{"dataset": "streak pictures of flow and ridge fields", "image_size": 32, "targets": ["field"], "arch": "vit", "bias": "all", "label_smoothing": 0.05, "residual_init": "zero_last", "optimizer": "soap", "beta1": 0.95, "one_sided": false, "steps": 11300, "warmup_steps": 560, "adamw_weight_decay_other_params": 0.05}
Rows from block 7, named by matrix and row number. Rows with one number belong to one attention dimension. Each number is 128 + 24 x the weight over its row's rms, rounded and kept within 0 to 255. All counts start at 0. Numbers have three digits each. After the name is the row's rms in percent of the matrix's.
# q: attention query, key and value (stacked) (model.blocks.7.attn.qkv.weight, 576x192, the q third), inputs 0-191
# k: attention query, key and value (stacked) (model.blocks.7.attn.qkv.weight, 576x192, the k third), inputs 0-191
q.149 100:143131149107133112164095141127149075111154133113110063124119110159136088116103149143119119142150136121131100132142075138114140110107138103181137124157215115094129152158117130138113109122145131104155150153106154145135178119147073142105142148135134136146114133149156140099160152089133109117106154084142136155153141147106111109145108156134122110157137114100072143151116107138155150142101156111130142141142075158125151075163089082159139162107159122120153127110112153110129126081131110108136097146113118163114132119115124087138132165122104129145115103179125119114113082123143114114
k.149 100:122177154124093107150122101149101117135118119133137086142103136094148127106153124119151130155150150169081128144128161155115119153081150168123077154123142110085136126154130086109115150125167157155179130127147094095089121114143137098090175144117136103095104158169119146106105167160140158155108126147118094117125114143097137131127074113162137141123080118140118101120096134103118112126137136144147149108099098151163136096124115128146113155112131120091094127136125087155182132094102108128164156172130114147115110128152136077150145132130152159109126142116102102159165097153123150116
q.150 089:116123125138085133152122162156139102110086103153114162144160146129133117112142129095112142150118137108100175106133132134135085092138110146117127139072082112083105165125118160086083131148167112094150167155065144119126113122155135143119125142110090103099105111169141104130147117127125147121118104149125115143131136124128136130126111175145155130118101109128140117135104121105130134081147111114139151133158144122083162083063091165124159168148121156126095122121126121146159109130092116130132164134125148101085151171105163106142144117112145061098110108098100144149132118151154143158
k.150 087:125089151156137155075131117104124153131109138098152128102125135132103108112124098123134117125123162108139126093115126109127138143185141130143076129136111115151099151101102138126160107129124056143115096098128115101168143081097133087118162135166147145166145138114127150135162169146131103169117122166142059128142126121152087104094124135119132158127129130109105128094127139108110105159110155093114154155116107121124168163171132084146171106090078110148111107164112089151125112148111128123118149127115136121151107108109143121074103139146098125116114105118129133138142176104088151089
q.151 083:147088139090177132119151157170115170144144094143126152102156107120170155129121119098159094131107133129110129167102100127112094093126083188099176127132093135130116132112158147101106089119146090116114097106115121087117103141144144128125165153143156104157129073090110123140163116169104135148142129134142138149136147109164166112131089113110122121125162126138113141152153130084125121122115146109092160149150145100084131114101153149153110123123157158115139128127136089148176101126106132138132154130151107102146142101145134125128159174162132111122160134145135076153073149137126103090
k.151 089:111117132122129135140147131140133136133121129101102122124110111162155129142134116156108098140131160127165158133116116129100171131155140098105119127131146106130150163139106135144141098129118140117157104130172150115141124123133150161183135106101175072158140119102089166125171106127159112118146112170146096127110131106139104130099071162103149105136129126104104127133117097165097164128080140139155093170086092118134129092160098107117148172106138149156118151155161104123104128091117147124097166152134076123107134122123148157139174154134089141132055136074108111088163127144124118131
q.152 091:157098154083159121099149124129105129141088096125111084102074141138113161122134093154123123131114081118143099142133098114143124119121128176139149095099175118130119104173115148167124107109137128126166167128143179152126120124160123125103122132104164101154123114102103134106154142141120088127143134106143128131164148114150092116152162125149082113136152119145129118129108093145105104121095166168140137159141132104086131103124111095101124115139178127163112132112134097144161131078130177131118091130131133121115118098109090147135125156138073176103091101170146177102122118101146106118
k.152 089:132118118112114098172079144140107140103135114108121108157115106110118158136120149137108083122141114105168152139120116176103135126136143178130128120166154152114152106107132128126125085153120156116120132154100150129157121122081119134106118113111127160112127088153129133131107151063173128112136129112160099114155115119117118165141110159164138137156170173183128128145161128120101138158113101099148085085114077178123129132107153156093153131145137119145129148088105095143138150117141151148183130173142101135131098143126110107138158105130152098117098097121119113148163176159152099174
q.153 090:125131120140109146183166133113113113123161118132136081119168145100158155162121107098087151136160144153129093141092113156139157143141159188136121105117183131099147106108158114126128121095109136132146149118151149124168179160124131134142151127161112152198148124107152158153122090122117171110107124073145150112131139122109101110162111110095147137139115156122113113140087103115108117111093122140165102145135134125127107091153127122124143120125134120140081153114129120165141128097138129152084168104095144127094136124110083120128104153137079129150117147105156183111146104116165111165
k.153 086:107166138097111122157123125116134151142131138195125150125125081149119152137123143106062118138122113142113141100082176142101119127153139199133152156115141130059155160134121164131167124165153181118136140126128093116121163156109106101136130168133165133110116109144137146126096135131163152141093114155131142136120104140131118155177125134150156137145168102150127132136106120116102131155160121107135104118135101094144119146121150115096105156102131133095149112113143112150191131104122079097116129116166107128125128108177151150135090164116152150140115157159170136165112135113155134155
q.154 092:105119101147104119145166171088115093124117139144094134144181158144108137092120112116149136125148113146128142159157142135117134145124104103141156116133125114155143127091082119093105157144124111165130110096105154109118100138145142122191135116102139169114206122104134153129136159116106114176110138110110144119126130143155109112168073163117100116146085171125106141175134133117142129088175119128125174138109126084150129118151164120142147118147145152131139114123095134135155162152143151134157175125135092123111138181097170132175127116127114078138117125112151140142092097105122108141
k.154 087:116117110117118136136129142138100136143173071126121132111148127153139080154082138097173163116153151133127099129152111087131137163122134153131161131131116114137127181144106169148122177140157151124157084128150093146168148091126155123106133147142091126128111140110145127102105112174084115134189105170122093129118176109124122130118081130150154147074132136102141103158089116143121100096084132131129140180110128135128181150160104124125067153150119144150128087171137122125146128104093130142069134140142118101096118097115140151121133122148126147095129151126154124106127129121127129136
q.155 095:134149099144122105093126116110093152091099130155131180152129105151173147145124113156148116136152131096111201164129179113141140128124122102144110142093097192147122141146107098127134135155134150122129123164090112123197105101152177151172088136127117162137134149120135113124142113141128152099084093141138140102149121136106155127097104114113146117097109124137144122126148123122118136121165125142127104069105158112088137110096134158155117091118141138111110124116090153112101177143148123107128149097167136154150165111136135123082161105171148117135107145123135158147125138103100166099
k.155 089:153120137174123100117148113137135162133142141083145113101121148105097088108128123126143154111119146111136054105143164050110116114116095127140089087109172139135099178153083089122105154115174124108126129116150173138126145127162159164149122125148103123117115121119130135148143145123164114122106117113109130102170094065076167135123147123136131188102140136144090135117128092112105132113132112096152120144110161146136158137104123134144086089119121139137084118122068140164119119123108104142121119117121159138167143137123141114131116170129126095125143146093126148124133150131102104155
q.156 089:115080188070135121099137148134145123161098131166155103135090123140138098089126116146149142113111109097101153094149108130130152128143084162123112101120106116117115115134125118150077128153190128091147102083125100124101125123116110165109132111098149147142141137126085160146140158108075122118135145106106093108159143153156134141181092127165112145122149119149118139127134156099084102125134119102110142141158192116099179133117126127135161090126131124102145120112109059120134151164104133088134138142097148142128149132155127125137138152165168126098121128147107092111122123133131158105
k.156 091:117157156151170123108175141129108105122153107122122149123126097169180121131131169155131165152159130074165099134107095130110142113152121093098133157117106116152141123121141151105132125083111145112116143151131168107129136094151121154122111084157139138145131075107135149123148130094138120119139105191153089128088152115127122131100118167096114089084160126119148122094109114139112118116097136104152123156087136124113110172131076168133124103173156122129131145097127132141103203108130097143158138127087129127165152143068128127143142134143139126093130103107131144130170097132121125145
q.157 097:109200175109121127124132103114152140120129107114094186134151147149116112169116142107103150112135123151122144168109099146181133136126149151083139158119160134135165075100201121131159109127146178092141123132100099105176124124121171168146107138136091156133119115143145104154132118131124100130146129149132115112140137127108121127093071152128153145117135093130104125158118089141142131120133142147144141118144159147110156112130098069117103118118103126111125115140124117118121131125119104111091130118117127150137110096156173167098125228146137127137116156124129136157143133109146165136
k.157 091:147168092180145118127131130148094111118139105100127151110162115148084137102111124146134122151101183137137143082102151157100140127110134125145092105095214127153116131160136151104141073111137137137086108127135124081132112120143083155096117154102117152085101116148120135141161128138129175122126136134139107135108112099165146149126149109118107133181144106100102158172093095141108107087153150145155131099119114154161121122115142139146126137113121143120153133143106128099144126098105103078123108074122116123137157153117132129142123129113122163140073131142086129140124127158148091078
q.158 090:102142091094158118170135107109127079174154139141144118076130067102108159114093105144158136100143126158130090144089123169146145117112145160098130124140124131151134138103155114153109100114166074128117143101145131100120120140067109116105158110136165140109102124124101131122148116132114110149128160098135142119119090117105096130132127134125095153130122169122100074159125107093101150150112146100143137131118153144101119152137132161115095145076129139121170132100128077112131094141101149137081090112174158110123082154114098121172139125130132128108161141118091142119165140139112148132
k.158 090:138133192155137149125145104142114143162095116099141135180151156129114149148115143161092103176155132157089161163156114160144127103112135174127117140128123161108139094096138148153107139126149087094156111156146128118117101135084089173118129117109096096140121089156148115135079118113129114147136162131129135148123130145126104102154127151100103096151111168107112120137137154153123098117119101163136128129137126089137151155122120122094131166153148164108178066136099089134165137181177121151089138152182114094128112138121129168114142123142145117144111148141126131138145107129123156114
q.159 082:126169152168065149130146157105116141195122094170090148136100130105076155152108137131105152101133117129096148102123149165118115150143090139151145100094173133166120097171102133113081111119145145082089119165146146089096145141121117163145114115097105149122151118128114128196143132121117086123102090108149148108134105174113141109158095122094136134117106123120133150159133125121063123119150115122137151122114166100156119112125101119143148114179115146122152123122144125145128126135126133073092117121109145106149107125133131118117113103153148135143156145110123120131161099102140156091
k.159 084:122152144127113129147090123111118112150097111152147090139160125162119155172112174095110132162147123136109122138159144110149153144099171129103155153141132147067092090159112105171109114105147110114121117116152109150146129144165122078108128105128117142106146114149173143131148150064127136159106161118132103150154090117092151149132131147096111115160150124121137131155112152104127129164138132092097155145107141132100131162128099119146145092108135146186139096140097113109132144090122100113108150179109173102088128139153122084136103116115161150096147151166136122104136107118075106150
q.160 093:119174121177120140141083117092133141121127101137162158133151107118128154094142090087159122118155092143105140094124078156153157101125115088123158147118152111142093164137086154108112116103148110177088134132132149116120095088133140115145131128097152118086168077138161138137119172131121174095167167142140154124136137118116125122180156154143139150127087149112119130147151113102109125142195126133127124150066183115097125128126113171143119134144144134114124138159082149101137138113157099101116154110101113109137094144133122133131155132158137124175130151147107113118132136121113117112
k.160 090:144117109132120122126092141116139155165143151146129122136180120190167116145095137139137117109154152168139096147142114125154136117092123147124127151112101150163122119108156103119168123167136165111106155125142171114148146184112123131120145117123139153060148110148150121142099081140110106138164164147125162119176138108146092106119133164137119139059119149126128125175148109088117117125117116113116083110110156109130140164113074122150110121123126130143109139101102113114146121182089090102071104131103116137139130131138130137165146115084158160131118147126116133159078141095126155127
q.161 106:140074112134125111148094178177109138127085093162122105129155116182116118112169144143098120140139143116109100140159111109084104078152132111117132131140150133114113132142100089106142122115135120118100096107137106114127135126117145085144155116166067107110145121155111111138116134118176204097135155142113103139118113127147189139157108149157168142144088103102148091155122107136165131144155101120118123110116088110100110157141151100147152159128150098094150109148126118109109118112120118176102128135158118134127108148114125139150132143097121186139090138101141138111137115122086169142
k.161 100:143161107127151129121143117121127122148135109143138105140158172087136146115139129111103150147114139085110120157108133097121120066172148173102156117113090133125139131134101166119126103128121175142127142163151147105091137085127129123109108151154132071139129153116150120135132116111103160094084143084162111126145127169122134153152109163093109162133144125132136134105155103114113115141127173106131152191147099121124103175133135158134108145138109073126144119137159110082110140118126096126146155124155103085120151135099159157129079151136134125122055123121070127106135138133103095091
q.162 124:125137101169164157117179122150143098113146145106172096162084098096153141127118132152140124124174133146142146159107124116155131115129121093110163140145084165138164106093142112117138137127137127110148145100108141107113111159133118188074124118093118156113163097115130104114123103136135172123158133085132152120105122140126151098135103153113138122154155192158136137097104113118130122087143130145126147138137160122137139118126132083127154064094144119121081126141138148127160117212109140139141145106119109151152117137127125142119108121163116174062131145155129146132121095090137116137
k.162 103:158170140145128120126177146137130126113154131118145145133109136128118153098120120172107156139138128117156136124104113087114115135105131144092140106112132125145138193088139145137117098133137145105137125113132190161162108167107104137080174109108142128078129099139095121100112159163111088115107138135165138115157133143109169146114142164110138126145137181170104138136135105131159192116124129125122105152157092127127166168111161160143078136151131122128161122113133122136159111136082122146139085152157108113150130165093123120156175151116130140100129120148148110105133185131129155182
q.163 106:138139098092144106164099162110117140155095111145113145153155165155150168141117121165123134092139112133134156168107166129120154105134118097150091134165145152205112136102119131137088091101083125163153138103163119120104134127151135095150125149104103124122141149092143110137100146123132163184145148122143082131145121129152139122091166095116146186107111176130143110150126126119099116140113142115127150147119125132101148147102154181144126104139148128131126082126114124112154166135141087100128102135135117151124130141105103091126103093120145069135090131153123165133104086108151087142
k.163 102:110121127160076111152103101136128178168121125162127147135150143130103128126119167108103130116129178105128090118098113100104113119075140123161113142153147129081104155142071118133144096144122103140122173108147130137135122165140121112163110158124135108128164132164109163160124117148107181180109143102102122155130112166160095151168102102138133125139165121133103133096114110141168133113121145162170127112114150113134107161114113109131140077166122123130117161167148165116186094108111127126119117109128146166128125117100137125146093145109076086147166138141106113136104146136139116083
q.164 104:097117163186095135118090180127115135104147160125146088146119125109176149159141137122121113122129123110138104118127142136156133127173131125130139118158156113166143112111131109121151105149186134151104129175135117153169158138134106050110150119152115127129125129134141116100086097120144085109128136119087129117150166144089105137086083097182101162129129143118102096141135138127176156136094129125144094104130120127111117078136132114107132155191115097087066136120132106127149089123120094136146117121105148140143111112141149130130134172120117173135152101135145110122146141147150128095
k.164 111:151154130121152106130133074140139150139171108145117100157127100123145113140090148127162143108143130100082158116112152126125121194119146114143121110140172143110142119118091118107086155106109104119128129173111125161161130088118116053131130113158152140176149145136101107070139145126103128103093111108141143101144154091085126105146121150099114093122136109147141107096110125118107118090144127155108099138112123127149120142099140122123127136097093121142143136053162145148143153075142149120107154140136137104170101123105154164141148105138209122134117112110106142104118122122099127123
q.165 105:107112133159171135131147161150111117149146105137162101147157131123119141140104121103139112145140113135122102142127140151082135157139169123154113132118088143113121065151165150148130142144068153125120153110119123102104112107160133115108128142129095154104128132133102152129157147143109185100139147098128073082090069144170083100139136131124148166129138114111153146116132141150062159126137116133153121141162103068137160119134161161106141104132143121137143134151113113131120098124114132136131146134140124091101132152046126162104127116163097093099125115153126180102150094134114128120
k.165 102:112123117123125118119111102115130141127132096104117081127140109146094122068107117133136142147120131145112115120130109084168097122102161136151175044135113099160115119191145148135126112153125100122083170088139133125120096108129096098127153131152190146116079117090133107158107114176120144158102131126118155134138124118114112132144159137172127124139159122149093130121102113130138164123141112147130154120113131138120150122150137120164117135179133100116114129104111114147139100142175137129166139116134122130087131184102179099102089134133110173085143170101109140119104140110144173137
q.166 104:115112116153088118135113154177157111163155140152120166099144116131129127080123133113094113137102112118131119110146136138124085125134102139165107069120199103120100116156127103142138116146101136118141121153125124115096145123152096158158063168179165104116093083135118108148119128120091065127146118150153184107083111148097106154136109152104144083141148111127132115173112161131153131145134111124092114132128140110111123111134125144150142176141163126119165129080115105135143118110092105097146146100121133150120122109103140120133130171127176134160133085125126133120133123126142166088
k.166 099:096128110069127131116126103117130141095170143131124126133146113156146139139120136102132117176128159086165116127107181172136117124123157109141100152135112144160138130156120106098122136152109149112111089162144120105095134105134169174141098075150116088106147155151096129104162119154148164136145117105110096139093102140169115137111141074121102131148110120133151125098085127126084113106141094115100179147091160115162142143134120116105139129093165176139137122130109154159103136135121118167117126152158121140109157078128141070139143063114114099141092102131110119125140111151112120118
q.167 105:111129121152165125130168148107131103162115111093171154081149054108100127132102120124148156131151109120108106140111143141161141105132125078124132147139120114130101114117159143130100132103126150126139103121144142126087092141158137177117113083117128176114140087103116129153123149134083165154151135163131132144118082116132125162175175146139118091178123123122124130151148109155110166114137111095093147168122140115166124177154110147138140171098130110126134118159150126111133120160137143144122126095119130146072144156132114123123148107127114144039105134142118139171148165141147146133
k.167 100:153157110124120115120094099132143102137166114139116180147127145131121143126086127114157111096104144127137139103143109092123123087135124086145151133136109100127118053103127115132161133120146097127110150121171166122137137122128128182112080126075126150117135144140118167136139138132105120144135116157116118151125142159156165141152148143099120155177131133124129153155121131108106139161152106145135152111145136112078169162156200139182146156144126120159157153170156128116165141123123128094122130076131129141116180087161109109117123113118120120107152156133139129103145073165137137182
q.168 113:129126143149139154111129159107108123145117134119156133108065191156136106131115132084135114130147117091124140138137149142135096136114105127122106166106123121080141070143106120104095109118108093095142133134119172167095110151090145142093135126085194153099152152105108149139102072131080155129124132117124170147111139152152127117153093125103127142104190147125128092097152122139113149099155138130118118096121153146140119126134143115110134106103107099123112137109115132128111075131142123147168130094142133144135100074137131151120109162119110174091127150166074104122150129151137174131
k.168 102:125101083145148146164096138156113164101160078132120128126099136140138126102091122137171132156116122111132174135137132093100162158142110158093149125166101129112116133102152115128122104100135164135129108110074183149122118131087112172083135114144166123166115106117124118090119128131134108090112138161171124141124104127140150127104171118152129142122132150177132103159114133119115173138152147105073083155128122118154102101158136121114135097161147127170141130136135121127123153189120117131118132131162103138140168108104147079111141163122141132091119120146099169160132101139185141130
q.169 099:121149065173091112124096084148134153185155121153118188125103113122155108135113127127105107142158148143115114115149157140121136159112115122140137120148130130151115081186167112109085133150111157108140126147162141120133148113141099083154090140101134113147122160129134136163119114132067084161149100134159118135151139139135144106131145088128136127083128121120151135110152103106150107106097140156118122116157133116135171155126171114159129122118141156125133098154143189118176128086112139116116111120163125095109165099139111098125153089155167112149122177129139092113126100110099117133
k.169 100:107080138116130091123114112115122110128131125135147110141122143150089107123141126127120113140115108125104112126096120153158129081124127127148135165137209136161155192116123133153155108160152111109123113130131162098097147120131165107159114096136089157140129131122124173148074133134159136124167116166136138118156123134122140131173112117104171143094163128138113129105142137164188111118131085160097171107139134083132127113138139109111144102127146165118130123105074167098080113127129133145125118133104135131106095141107134100137134097104145147174085123128079153148130130085169094087
q.170 100:130118160113083124137086159170139111149104115089123108147158143106141136121158102104135124095096098119136109152124117130075141160132116140127099172183190148110102162162131147122152101116133174150120168137103120105086157107134146084129127103123111121103105145137120123130139123105193123099167157158146129117132139135132090126121115113141126174109103115109090115142124136110118104096121135113137095120071118141162139080090088131175077138158145147113112133148131115166124147092086127124109126136157129148125145118128138170159119146170121141171132116144137117155148104101138099154
k.170 097:153144154109145137152147105161091110196113129092071108112105113140135096095123125129108072095102120147119142141133089150186113167094149104139123158145131132136112133121124100110190117132112132117139173144124156110138121152142134126147099151153096118117152079123133092137147117099142138137075184120122130135126142086075112136156093127127158150156122119110106113121147136141174109113120161147144113135141133129124083171130119137161140096098111126134149119136117105150128160141155122150121106186094091110091107117147159114152102092147139138147133086077150109127127143122156154141
q.171 102:159099105097123159145176111125132128179111136147101128113094127144103137097120142097167120124129084114131070101123148133132102138129095109101140123093085119108126139153118117127140122138077126136155130145154095125081118126129108105146106145122179112163114129105118158115132143129132163125111127147104143132100080173147137202150119143124136110148130100182109141154162126115116135135155140089122102137141192128079086139103149130093150130126114117127181163147142132148116135122081144063147156107148109135164141110115128091110087130145135100146110136114143124127145117132097160090
k.171 096:124129106119110159128144184081118148115076145139119143123094099168113145095092126119132185124130116097157158115127143119118097077116121086132113191137094114112144142144141086124127132117140151101143122119100110109167142093108132182142101101140152139096134104105114120153072106129149141087131105142130091164128087163146136121148113125117152157112147129160107097160132155157120085121137145127106131184126105134134150162129127145158116120118126153118109161121107106113145137180156135102127115180114156158133163144169117111146143099138060109132136150129150140151112126119097149117
q.172 104:104136159130128136110108101132136129128147127123092093149140148136128124193146112143137139108102099143094111127151153093114133144122137119094130194106120115123121136156151107106155123124107166167133143143109145141093129130143110121113114099090168130102142155127126129067143141139155176129143154153120143097109123147129120167113084105128124113098136128124138132091135143118117112105126114109172149097119149139142078134124119089090161134101126138117074178168078100109091092106133110107100132111125142184130118061167131145112128131133086146113132160175101166096143076127140106122
k.172 093:127122117119140114143118148136099130119129101139120106141099153135131129119134142175138101072144139130131152164143082122144121148110110082099168099158134179165110121106155067085159142118162121109158120078113157135177083133111099150118163170152129140128176097121126099121125109129117121096108127103139136156134095125105132097149118137162140101147122158155139117202084137135153105102143134103148104156164124132119140140112100122114148113168113117140131096125114124115132144165139164135117127156125149114101110112127056113140163158156131135068124173120153129116133110130132127173
q.173 124:138119139147119124134123085112132176087140144132084126119152175119118147110152124158132139131103127174156162125162110167150115164120129159104158130132163127115136159155130102098169129122146105133133160144118084120189141101144116163179106145140093154155128153108164109125143110126176098123130067126136180113149161139101166106067120104101092133115082109152111159129106152143146096149132119104129121091137148132118118122119118126117086129152125146122138158133146167105115136152125143069089172133130129117154112147150098136109143092103128095178143118107122129125149162124135145121
k.173 106:090177129134134124139088155132127144131098129116124104134101114120168154157118131112124113123143093139093095108092115159135172105127127117136149155109144175123120159087130129150104134156102152082147144129118133152148121097129152073135097128097131111136136101094146087149097129088172081150156104171132128087140128126157115122099099163121136114104141154152146140119156116074170152155111148081144109092102137122150138114111129117106099157110109092106097131116164109126091141091127122107096122128168109130126088129151121132120130075101125095120110122127132106132164179081171138153
q.174 114:087130107147129103122100119107120167128093121125085175147153143157118126134148137094127130130168136153108054160127087150122138147103113092147122159109121138177148114141094103110116146125062095165098148172146049119162116113143106066158144143124108109145095118094108135150102078130168116143133120094113142163122121142125136133144156131152105105122097117122124118126105140112134143088156134152119113156123102161110163129119131130149146109102158117164145111111115146130171133103139155154146176171128130148096156116103141134111139108110136146137112098131132132099095128151098108100
k.174 103:131127111112148116126126185110131139141124152118142048146138133128124106118153144111142131144109098127147126128117143083086133131100112133127102117109115111103132143130124169118169123122156114095163104123150114120072124098141118111175109110091124153118128097128137136201115119120133144124122169147111126135153162154114144124112154149120167155121168146172114173157127105161154098163129076127142133136110105161127115151115138101132081126075108111138113151119103156126121110103140141066115090105091147159105091090111156110156182162120129121156168122148126134121127113144114097082
q.175 108:132073153101183154112129101138125124123113113076100126131099119123102137106135140152171099151143127163136107086127141107162185115102146142080117142124141122107146108154191117133110133128138123096127115121123134150203088146135140154113095131066110100126099127147161143168107134153153152113135102160135101135126138093134085157124125118144136136129151131116179139096097068140103162124106110102124128104129138125141098155145169105142121152130108119144145108133161132116117109138084109121097130181123108110124090121140147151101109098097120124146109192135126167136132134151127146143
k.175 109:112116121193155127140123172145130140122098125121097147098126105110092103076130090097132086131133096109112176104145111163110149115113113159107173104123140110144099190125149112136145147120133155161136130084091106154124114085138133114128110107125141150118088150148166113146157151138125085135172111158143121120093136137126141134136125143139092163103117124132102164101140110135143130100095120145131149148118136162101135099120138118148098102155123117118145125157126124137106135134141142139138121116102040133118097130143166098088121157149108125110107122138121083155133162122217108141
q.176 110:150127126185147129087139127145169153107125109128122180139075123113074158098149102135170154144126123096114168123138164128147142103127125133107110146152115105154117060090139095116083117154120120156107113122105193149150127153128116094122115102137168172116111120140153154085114116155139137155109116149093147139136121156110106142078139127149140128104101097099138113113154138133121144137151150129099129105101192108128121119102123151119144095109117154093102154144116135138139123128194108125123103171166140138164121124143096105128102115147079132134158160115118124104131095122164122122
k.176 102:136156154113178146136123095126135137055146124134141119114108122154097157112099152162123125131132128118134112126153128137189116141098106148117167128126145105143136139111090107112127113121153153074189136108118171149161151134103119127138114114105133122163122121138148160106073132125108117089168122169112111145142111138145180123111118131141091111096162131123133123101146138123147125170110127157143102143052152095116144109138145092158115122111122132183152166123124150146137170119099122166134154153115168131149111136138105104103120147120179106107081114144102169169135143134166143124
q.177 094:145112115152113089140135103150119077131107136110100128127125060110112142136126104154127130111077100111145133096146168087104170095123106172160148139155075142153159102124143115145129150106132164096140121099131100115137146154152135183111101127167095129112121136134154095115120125153090169134119137122126131127132151116136128157144086118128063150069181121119125156127132097162104159168103115117132126112122123059117123161140107086123143109111152139143085138147133160126122120140134156113136110152112118093135133156128120122115164130107080107133124149113110086114108080109142151113
k.177 107:121100136123142122145121171114138135138172117145149127136094138096080156069159132174186154100137132154092132158176135158139102130138135110135130150165130154108121208122101120159160137158165166173128110146124110141123138177125122113139131106128143128133123157143149153129128115158119113149093060105158121125151067127113109116119154126106130073097119078135103138115089134094123140118126106116146143129135105153144136087121128135096156130160126110147170142119138139123151128096137119166152133127127123137149091149144151110146108125161112126162129121134145141132072164119127176156
q.178 111:123115126073124131150144149152110100141137114095117066095134125145099112113180116124145103150124108153142137146148096104130127123143128105137118166131184129094102104088138135119164101121117116093132107150115125142053108147154118136116154111084088131126092168141134132156119135117126152119149155149149108138099146132143123107149110138129157168122096116145150155122135099104117141159135155146146162095147119135122089171100138110081151104145133103133089158152089168120107145144132139153126136101136089106159139190162167144110151164137170155125143151135151141136104072147106141163
k.178 114:144153142134151174123099145165131100123139122125094140144159133140117151103144131120148134174137146165070112093121076113139127110123160136132128126119164132122120162115116132141137100133146154172123172134146134120155120088151096132105162107121143118122089145117152184093104177112081094121126160097067097118118134136067087122141132109105139156127108123139130138145086118095139146100161103125132133127117158111131107179140164153155113066138144143112131147097150105100124111161142120138116132160147165117128166133141136154097122103130108159150176121087091124116146139105081118129
q.179 102:121143127148116128127126075131159118167096124123114171076158157086108106087103162122122149129103108111160129150116130150162140123124125102133119130117135142130133144125121116096106137124101140169118133124156087115098124131091128135140147113123187131191147128071120133121110161170095163142145090084146100164154106131083129111160177146117104086129165110125093141123089098137104132143141087115115094111117161168148138135120112131124116129166087122111118098145112151077138153111115109102176159096080114126143146142123126125156118127104127075136123143110121141108145183123132131125
k.179 094:131133095138107115089145112096137146144126133099124107115105109125155150122090133076157114137087129143185148128153133168142170135145085121087103127080120143127146135178086133055145137133154135071120095150123149100134169135142129162158128166092128140113129117099120127161127174141114132115135130122091130128123141130158089137109151103150109159086176140119125158140101116108164091121143128081167130087107130133146124119121137093123127125125122130127087127115143158162119132181127126123107117135121132148113116158148158134148148088151111123187121112141152129106107108107104119195
q.180 118:156135089148089144120104132140163118153142094116104129164091137116125125132135143132136139106111113136096122113128134153134128190127125102154176162151168156105076173132108107124127142121131102111135146134146087130129139126125079045127125107123152172145088138133120115115119100143105098111124163161139144115139171150167142126154138128141127095123108107143132128138140070131113088144143153102121146137132179094117140117111138144166115139146123098137112169126164179131167100139132160066152148125153153097140119086170138147101146105140149121158127136127084129167149133095140110156
k.180 124:111129135134122120126149121119149140171128148119140134141137149125154153126130105150122115113115123128158113092107090141151113090146127100125153169073172133141115150142124100122148121139124125101135159161146182096197147108160180123110098152124098129135141090104145124106080128114121056142117103138146128138165159144129125110146141161100171147107127153146110110157123113119155151137083168118135108134091184120169117103145127108161143106131140152176124124074131156100113124191127146094104124145160133142129138128146152126197161136144120133154132126115144159134176144106147120122
q.181 102:132119109092084160128152117123128147099174145112090152167143177104138145090103127150143124139124157170142159159134105153123158165152147134140141104116138106112125191142134119155150127128108088128160113142115099130142147062088133099173110145171128161130107152159136153111136124129139074131084131123121143179108170122080125126124149129105100099135128117124120103163140112137117114112083127123122140120127161167115103097118103164090097112103101094150163131123100132094159142115111113117091107130110123122110132115088160128106123111124151085148122079138117122163131180122139105149
k.181 100:119146147124115136148132127128107149107061150106148113148128130167155146154154144115091139148126126094159135142116097171135116136136123127171112173120145128124131104138161134136121131136070106099176163130100097124144139122146198124145088163164101124108140115089145117136077146105117128149166104118094167109123137145167142130165149118114142132124156131144129130127158160129102116185095113092144122100146180134119127118122142089130099119112123156119082110168068153127104146149103110094080122142136153098123127082115117177106148110157107101153164130129121155125131108149146132106
q.182 097:125110123176122161139101090137128129104180098150108142092102143110131166089151123088129115136080131085127077056118145151128135105121099168137150122107173099125093125159130130143117115107140116127099101124140106157135143112098133081079145120150154095132110089174141127098124136132135105097126127177129132110136117144161099145153114165165164125127109131120133129133137138092153132136144159123140106108128170113125113099138125131151104149146142153119143117123130162107136131098127144129156136165124123103145117113164137151131148146138151165176091168133139117094107217133128169114
k.182 094:132107133105180155114085130126158137137123122146139102148193087137112115127142133116126135123129088161129128121157133193129143118150099105138112130139142110137129127116118144152135082111128133102120134153082163137123131129138134098143125079121131148125160122155155133109154129157087126098153099118108141149167114127130132063108097121117099141086105155124186152110095166154145084153117102123128140159086134147141152124121132107143121156095112114123116097121136143114069142153141092138147157136139097093151135144147173135158164100124189130136082144154124132177085109100129117083
q.183 109:160136116123134101142159116141130123116113135123099134117157156177113119133167147147165136104139154149113136144109113126110100104145143124140139111116161160132115173152093129108125085129124064149123145101113039167151147086115137095141128137093065082133117124109120131133137151163190135138094130120116132136131159126135182097123137091141131119131098092139111124136147131104185128141111138169120175135140137103134127170147151132145133175171088124159159097112150116094124159140114163110139091125114111148128172152133101151115132120113124114131112132142169148138087126148099138158
k.183 097:138145118134102118096096121106151097133174133114131144156179117142122105130107119109104108075145125114124167108107129096114164103115117111113106155101154104132092140189114172162127104149117133136160118124125111082093137115148148117149075148109104151125150089104154129196128146103105134161160159087083107138107174173123157116140111148108142126128134122120130108131132125104126201157122137130140131126145127154143120125135100123065106131118106131118093114123117099082146086143116118113110152108102122101117114110161169123125102150137081148160091080139095146125145139110132122117
q.184 103:100147091161176133115137117141110145151136134147121141137103110130129107150086122107146163107128084155167089119104131135131151113115137091103128106147077098110088164111149147107105147120081160122129129169149123095119077105145142172104151149151113165147159110136153153131109127094114162105134110137141190107115057123152133183085137123146133132101132144142112119160125149115159116166139137128119092171119100133113108129161131176114095108126117164108108088167156107115135110151108140125133131141138129131123128116167078142132101130144097133088142146143129152089130090129165116112
k.184 106:134125106128145161127129125117141151153147135141109141124141151105135187075137111122137157097126122130118127090162108050117123119111126144132131085149083140116080100130105099188133097124118167110146118136149148130160090156157104091072124144087155119141110148135108096137110136130118150118098135135138137132118087129103125128109091159095113110118127111115154120099112132101152095140128093115133105112112106160125143159141133119157102145120105095097127121141121139145148167101132103104124132110111164159102140102159101101109120144077152162115194173150139124143136166155073156092